config.yaml
encoder_arch: "resnet_bottleneck"
model: "contrastive image-text model"
dataset: "rosettes with rotational symmetry"
train_examples: 97500
image_size: 64
crop_scale_min: 1
horizontal_flip: false
translate: 0.12
tokenizer: "word"
vocab_size: 28
loss: "softmax"
embed_dim: 256
encoder_norm: "batchnorm"
encoder_activation: "relu"
encoder_depths: [5, 5, 5]
encoder_kernel_size: 3
encoder_stem: "single"
encoder_avg_pool_shortcut: true
encoder_widths: [128, 256, 512]
text_encoder_causal: true
text_encoder_width: 256
text_encoder_layers: 7
text_encoder_norm: "layernorm"
text_encoder_norm_position: "pre"
text_encoder_activation: "gelu"
text_encoder_mlp_ratio: 4
text_encoder_head_dim: 64
text_encoder_fused_qkv: false
text_encoder_bias: "all"
text_encoder_qk_norm: true
text_encoder_parallel_block: false
text_encoder_inner_norm: false
text_encoder_positions: "rope"
init: "kaiming_normal"
residual_init: "none"
optimizer: "soap"
beta2: 0.99
learning_rate: 0.0021
beta1: 0.95
shampoo_beta: 0.99
eps: 1e-08
precondition_frequency: 10
max_precond_dim: 512
one_sided: false
adamw_lr_other_params: 0.00078
max_grad_norm: 1.0
cautious_weight_decay: true
max_steps: 3800
batch_size: 128
epochs: 5.0
lr_schedule: "cosine"
final_lr_fraction: 0.05
warmup_steps: 190
weight_decay: 0.1
adamw_weight_decay_other_params: 0.05
Rows from block 2 of the text encoder, named by matrix and row number. Rows with one number belong to one neuron. Each number is 128 + 24 x the weight over its row's rms, rounded and kept within 0 to 255. All counts start at 0. Numbers have three digits each. After the name is the row's rms in percent of the matrix's.
# fc1: MLP up (text_encoder.blocks.2.mlp.fc1.weight, 1024x256), inputs 104-155
# fc2: MLP down (text_encoder.blocks.2.mlp.fc2.weight, 256x1024, transposed), outputs 104-155
fc1.213 105:097173121091124157115140166100075107138097085092151165150096107134150117155110086136073121109097159118127117106094127098124140123120120139160148131128132087
fc1.214 089:115118143137102125114141119130135130122104096123150137102104154109134147118107129153144117133132104127074090174093127071158139117118135120126109102130106121
fc1.215 112:151096147091143130130091150115153106141096127162098105141128130147134081119142165101125086129099151099099113152111174128123151162135150163163098137127110100
fc1.216 106:117128136135112127099076172125157173133137154126140125159130116090120112135129138130113161125102157138115126113129132098094118125171164159095166178134156148
fc1.217 108:144147117142066154138097102135176106076135102108148161101176171119188129172121136131136148110140116146137135142152133139130117103127122096143110143180140111
fc1.218 102:172145118140106141164142087149093152121134092103158086069113134162171128148138142119141087128179098151142122150130124170098155124135119124124126112139136138
fc1.219 095:108122115145155100090143157136136186135143143163103131076131152122148115183155172127114128150111136148110143154117144100118138128128108119119170117128165141
fc1.220 102:155171135121114081123133122143166118121143140129102128059169136169118112146123144178097097110163135149116137147101166158176161079144155160135102088087125081
fc1.221 091:096126109148101101119143105141136128116148137119099154115125125125082119140120112147107114100158143186098120118116100121098181120084192123113103146136126121
fc1.222 099:156169129086118152101086126138137151121139123140153121118166124124115119145151198149145137147089116090135129149161132127158128147074129118128107154127109147
fc1.223 106:124155159125180140090149127139120140142122120119109155112125125126103099140154144137188138119107114145158129143127094106126144130150132158146142092150154124
fc1.224 108:119113154151156088133120097141175146157141157094128109098151128126163159136144149124178136105133152155122097146126156102098111098162110080116125112131111125
fc1.225 094:154123138120148118063147079075159119163127120140119155118131099061094130164132153127131126113144137102147138130126162120114107143165144133159150146156115153
fc1.226 099:127153156134167138119121158101157100146075119133098139126139112124120100165151094135134119134097148111101097187152162130061125156117130134138101135163150132
fc1.227 100:111139091154126100127131124110131101127125135120149127139132093107144109119131136144143133136191136153127142134101159147148119138147162130100105120150125159
fc1.228 099:167160091148172098066133081142142094092156128153102149149162151109144126127128105146102166154132138132126132138133080099126134125139141146102143114098111144
fc1.229 097:130136113099090124171116129119104139138159152144149109120118130118139126148126143108147157108097083111129172141182130137091086145140103122087155157174119125
fc1.230 109:130106200151162159138109094128144155132169128109147096129122119137130155130123183125092174081136090089096106139114114194125173112128097138136163145133122127
fc1.231 084:085155138108115075084146137138149117147118096136117162148098121149117117145120113126098100120163109149103123154161127117124095146139116133124085145117127184
fc1.232 091:133127143111081129105133124116154128127114172127113173124113147113140101130123137147090174141198127124116130098137144154164144145124140126153132129106152082
fc1.233 092:141126113129129120110152137125098159129109127124115141127158107109113184109097095161110163110070150140138093132106109129165186143143132158158132146093147138
fc1.234 106:128140126129082109139162083119101127142164164121150149122161130144157145123125127116088121137106129162135153129124112169103135081121099135138111096147167118
fc1.235 094:104112103158140108140166164155145128092067141113113166134085129077137141132126140123118151156134126155060127133118107145124178103132130109132141151138120120
fc1.236 102:135072111100125111173083177132116123133112087156150140142141106088109113149135094122097088144084121107100157092120149131069157146106130138151157150130160136
fc1.237 100:104052169133128100167138127143138123133134099157107109126135129086123136143136103143103122103102110137068156102096140129105173168124095120124128196145132130
fc1.238 101:105192129136122152166122171112098141130119147118132133133128121131139147091136139132137114142107137162127121124092165111124136146157132085097147151142127093
fc1.239 095:114135103127097143097104135119137084156141123150149133141110092127130147149125159126119126123115122152169090130112133113111159109119104132132083133140116112
fc1.240 086:151164150094125092114131138105150086111149152084152116115107102156145168112135153154129117167141141132107166102121146111108122155113194106135093134150116188
fc1.241 086:124189179122127098135082101169120114104099121115108128126133133105117126137110118121163128117131136120137148087125106077135124108140136111099175118115126113
fc1.242 104:119141142096138133119116165133171145103154164119122131105146135127121116060135160154093157129101146159087158093115129123117121149120157070154150121124130131
fc1.243 101:143150130142111121102182180124125172131154112131112134137139137088106128114159153089124153126120126140099137114141120116115175124098144113139114141121154125
fc1.244 094:155147103116106124119156131117112145127133106134133107166144151136169103145154111116134128119158129121135100122088157167146135124096091108121127109119132137
fc1.245 091:156133155089102135088121126142142100177094142113148158142138102112150125112169132120120098162125182153116101097097089114152151111131163138132108124159171167
fc1.246 097:102126148159182095137125168086150118105137138119124117103154094128175121079147181115084102105140130157094138173137107132150116100161155156106087118116133113
fc1.247 091:108142145148110136121103141156088161078096139105178098128126125103137158168152158134100146086119143149122141114140129164137130116132128123121125127113098155
fc1.248 094:155173166120116138134151144134107114118119149149109129171133113157097140121117139137109094149119124143173174112100181084097091115120148145150111143136146136
fc1.249 093:118121146133151076103126140127135103116083119131129115119132149124107154152100135090165152094103072084177152163132157107120147103123061138173133132106150143
fc1.250 091:144141110127118183120100116183149160124157138127102174093120097146094110148106145139096149092121136113164153134108124097116093099173106147085115137100106086
fc1.251 103:143105136176118108185118134109117089090147126096169151137143131140099150139086158146158110178137104125186119136166101113109105129099129094132130129163128149
fc1.252 084:117146172139087130152098152149089155147112142134187086150108075130143181087138159171117105101146118152105147103161141067136114071156130118156117143120113169
fc1.253 095:199112153129117159129121150147099104137113085136149123108132104131116113138127111121133123135117076116105133112137131103127082177125130149152117138117106150
fc1.254 101:155174140146108122106148162162121133129123137152118162102108105088130139109160146156129137147147147161204135101118137122137087149075146158125128136116148120
fc1.255 102:102138124110078107142131167158096088158131118127115135095143158094130130159134128161138120145098135159144126137137117107099089117099113096102124113068155116
fc1.256 102:113158119129112123130148110135112145123153142159104110135103119177099132096178129104101097131114137117110134155073110124144124129088157186102115148121090114
fc1.257 093:116166146139137141106108105148146113148150130131111121102141158148115137128150134100118113113163129110146125145113121149126081120114146145134122107116120134
fc1.258 092:141166132154126107160107148128137126151089168140095162131159114157145111125103128158102090114171081119128162151085074124144166136065148147134107120087114091
fc1.259 100:143145118138125126137127130141128145144133110097111108150139132109092114119119133124140114159097081168088141137124149083107118144149174137117100119121155136
fc1.260 097:161189140137124123104117133137136162117115171114143117131081087123129132161101098147099126158150120149135131140157128106146131133100164099144108133169151106
fc1.261 108:141130120092168145093150143123146097126151160106154070072141135139131126153133113170154157125115153158111127124126128147145166141082151147154080081120138125
fc1.262 097:151105119107100143113117108121140103118160168172143147127172175174114110119106098074112159106156116136145187091131112120137152125160143112161086104108063125
fc1.263 110:090184138110156121118109119119118088107143142116122161124124106148140116102148110142132144137199156087109164139140124065168118144117178108137150140140112096
fc2.213 082:170098139120109116162160132160166120135134140178103133103165119133111128164144140131154109157137141098161187128166103117126119175129117141080116118128130139
fc2.214 096:136152120104136132143185144155133105151122094129145131127154150109105117156112134151134161142121121198109131084141120130079168088094158129133150140067161160
fc2.215 107:134113109150078108117142129153137145158163137110131109188106136163119165138130099148092122087139133101140103143137142152141134115154123172084155111136135157
fc2.216 089:122131127172146085152126138135155095107125123084125138105142151119151102116137141134179104106157132118159157160147120149126134110117126088144086122097116111
fc2.217 093:092153151112173113147145155131122140144130124137097116149122098120091139142114127117135076098124144141136100095121122128091165111127162130128153137125094177
fc2.218 117:119132132109109096112155119112120112141102091133122142150101164117101139159119136107118164135126129073112159135152124108162123108096125155147150135078157161
fc2.219 100:123108129107141118138149092133074123122159172142173158153114124120123128130131114143115090132116095109174124063133147123162136129118136111131094161183119145
fc2.220 085:122080115144197145136095151140100124078107145139138160149126117066139123120147098127136116139141123132137131171137117109048124138161117106191121140146117172
fc2.221 102:146142105162122119128071108167127162155092157118145139144126143139152108128121140115104159095145135097127137108136157109169126129077106111125108092127124152
fc2.222 104:146080178172119119125095113111172138101097103135092130128133117138114151132111091125134120115127123091111156133124130131097097118094144110127100120141116084
fc2.223 096:113119101153179138158107129149116115081147133166118106103110114107166133126110082158084116124188088129142113118100182126137132120079139093151112171059114106
fc2.224 112:148126105106114119075156101144100136142095125104147138136108172144144117137117144147128128107138099131106141121084117100168146116107134145151182130105166139
fc2.225 102:149167146106103145110126164129097162145150119110141116113096163197123143092091110121142159137142093178098092121105141118152149134116087116115141124129151134
fc2.226 092:089116090154157145120122131125154126116129123154093136109118134101125117163117087135119115142141105144179157103142120096113134112111085162141116128123126128
fc2.227 079:151145153139183106181105146077126101125141131130117125137131144123128136134137109143118122139137158102104169143147163178151127154095130162139095088097163088
fc2.228 091:152129182098125131140149136139132138178114114118131142147120106150105140117121106108161114135131122145107125109114149124080143083065161119093112144133143159
fc2.229 098:175129114083082095117126106139115152106134151129091168093115135105097143114126166123143136137176132121086143133081128118160105148145131139103113151135113138
fc2.230 093:135122107105145138115145117132149112144095113150109177133149146128137129098115114136157115175130103155150144137152116095124098084133159112151089122107159146
fc2.231 116:119126093081119156128140099130118141134145093136145124119082159180076102084120140119141130119129148190111121100112131130152115100101100121108122141132154170
fc2.232 102:128154138098152126140118122156106159116137123156159152101100144107109151133090127116144133100130104126131114057136135112127129077069103119152119078137122188
fc2.233 102:147077083096108163146111113142119141132127160122131069166117157166142132172117120147159110133121095147106118106112119129116131103144114113127153148066126130
fc2.234 105:164162106136147156133102149106129100112153095124130105110118105101117095157116112129152144099110168096115096140089133117166115132129143118132082183126105135
fc2.235 108:116158150066112136108171136153125119139172154151176130110113151138129146142083139089149163117134137094137113122134156087130129134137132151148160123135157155
fc2.236 081:111116132137134137129140132077135153064125129152147095120166104090168147147147127133173131142143128123123102153153124127112081149150100098136104116135151126
fc2.237 100:095134080135169135162122126062139097061156129137105116140124123137138108125134110126089164114124136115144145146146112150081113140093132126153108132138068109
fc2.238 102:146089114138159104118099134132131140123113135124153151151132111133143096152123109116107116087132111066091155053156132136144123144104111144128098139143114143
fc2.239 097:126128159137132088129139118098147128125111124130093114133128126163090142116141159129120121127096125097079155111109164117133122140147161172128126177116080164
fc2.240 102:147120131148122093120108151116150150126108148162138123110089104121152131151108133144190159136135136122126088148119133147189114157150112140105108150104108127
fc2.241 096:152071122157122136115144133115083108102118093131090153131116120128114146139116114075173124149163132144120136179097155155151116117152106143142080103153150136
fc2.242 092:100090093140111073137125115148115160135133106113120127161109133127128164165182115171119116137175135101162179102178127129132167125100128187099108150076141126
fc2.243 096:144067137132103125125127085120120128137122132121147114129114133132146105120082147158158119121118080155131118114142134151124117091125161175118190126145102165
fc2.244 107:161143151134121119121150121131129120157105096155156170117121153131119131101094147105128142121155156133145144111120132097150129098146158165133089110087176195
fc2.245 098:147154100138133176156131155148129132140085103154112092148102131121137156128134099094146169112116074142110135159095164142127145127127138111154123127120095100
fc2.246 083:122092084105129134127137124108133155110137087124075096146112115126094131126118076098086127182134142134090160128105128114117113142060121090130149117126096109
fc2.247 112:161169105151112115092093107109136128141159092112157124118102165129153097126114145111163133179136139134123030128091110120132151109176118117094130149106093144
fc2.248 097:116161087128130132121098106157152146115142130123135159066099161099143113101118147136095143111129130154077140069159092155121126139156101145132055125157157110
fc2.249 108:122148090121103091099118104133168128169136116138111121088082134136134125151094105159120086112119096129090128150113123127122165142119133181146174127089124140
fc2.250 099:166122158145141117109139149106128148157095157110164101140143118150125139135126119163173130126125110147107151094130144168129168110114152106158139117139151165
fc2.251 093:104139084093160171109128165126140124108113130159129112109118120127131129130146121128131156075132132132142135119152122114080143116116127127157158149081120128
fc2.252 106:182075124135151151138132106107125134133143109126141143084125171160113066118086126111136195143122114115142058138087116139166118140142126103126126131125149137
fc2.253 092:134135126101151092141125096132134122107113131148136141097123129122145116165155148102150123105109095127132101087093114120130200096117138131127166108086123166
fc2.254 084:130117103165163159147106088155137151136157117108156121123141145154147109122120144118176151078131129104102134146151136144133163090175110081156119120158128103
fc2.255 089:139140122128141116125138160141129117138157133113132130165139069143101100132166124123139124119149136084122089133157100165151180149144134156156151113182144130
fc2.256 106:146104118136114106109147110133123154109095134123128158151146119127132171180161150125123157089154108060100120086140150141140117121128130125124126149155109101
fc2.257 101:140116099109103170138150098148124127149153144141149130129118115168117111083094160150116120143116101202089140077147132151154138099104127120159112106119136151
fc2.258 091:123125120109158175110139122155151102144135064112119139130156105102127147118126110107146138087098127159127142117163141133129130146142139115118126059137147143
fc2.259 103:124146155079091129106139133140124106163150141128165141154113157174126127139116145119149151134103128090181117122137095138151148098139127164139158144144128163
fc2.260 097:095133117134140159116138117102127102106134129138119122112146142151137080137119094089138082102127141180129164129107115124139158092134108108108103133137113114
fc2.261 098:131152144175125068111129085148108156102127103140106146130109129170127158158126128107152164094127085123165118118163115123108089135182110134130125150142177133
fc2.262 106:124118148148130097106157126142095132136092126076155169152134118147129149142116148111165144108106103126141141138135149144131118102134071134076134109153164174
fc2.263 087:154163093158086178109134084137108137133181139137148102109127137105124121084130143072131117105089128151156113128141130143131163115128136119085106125162152152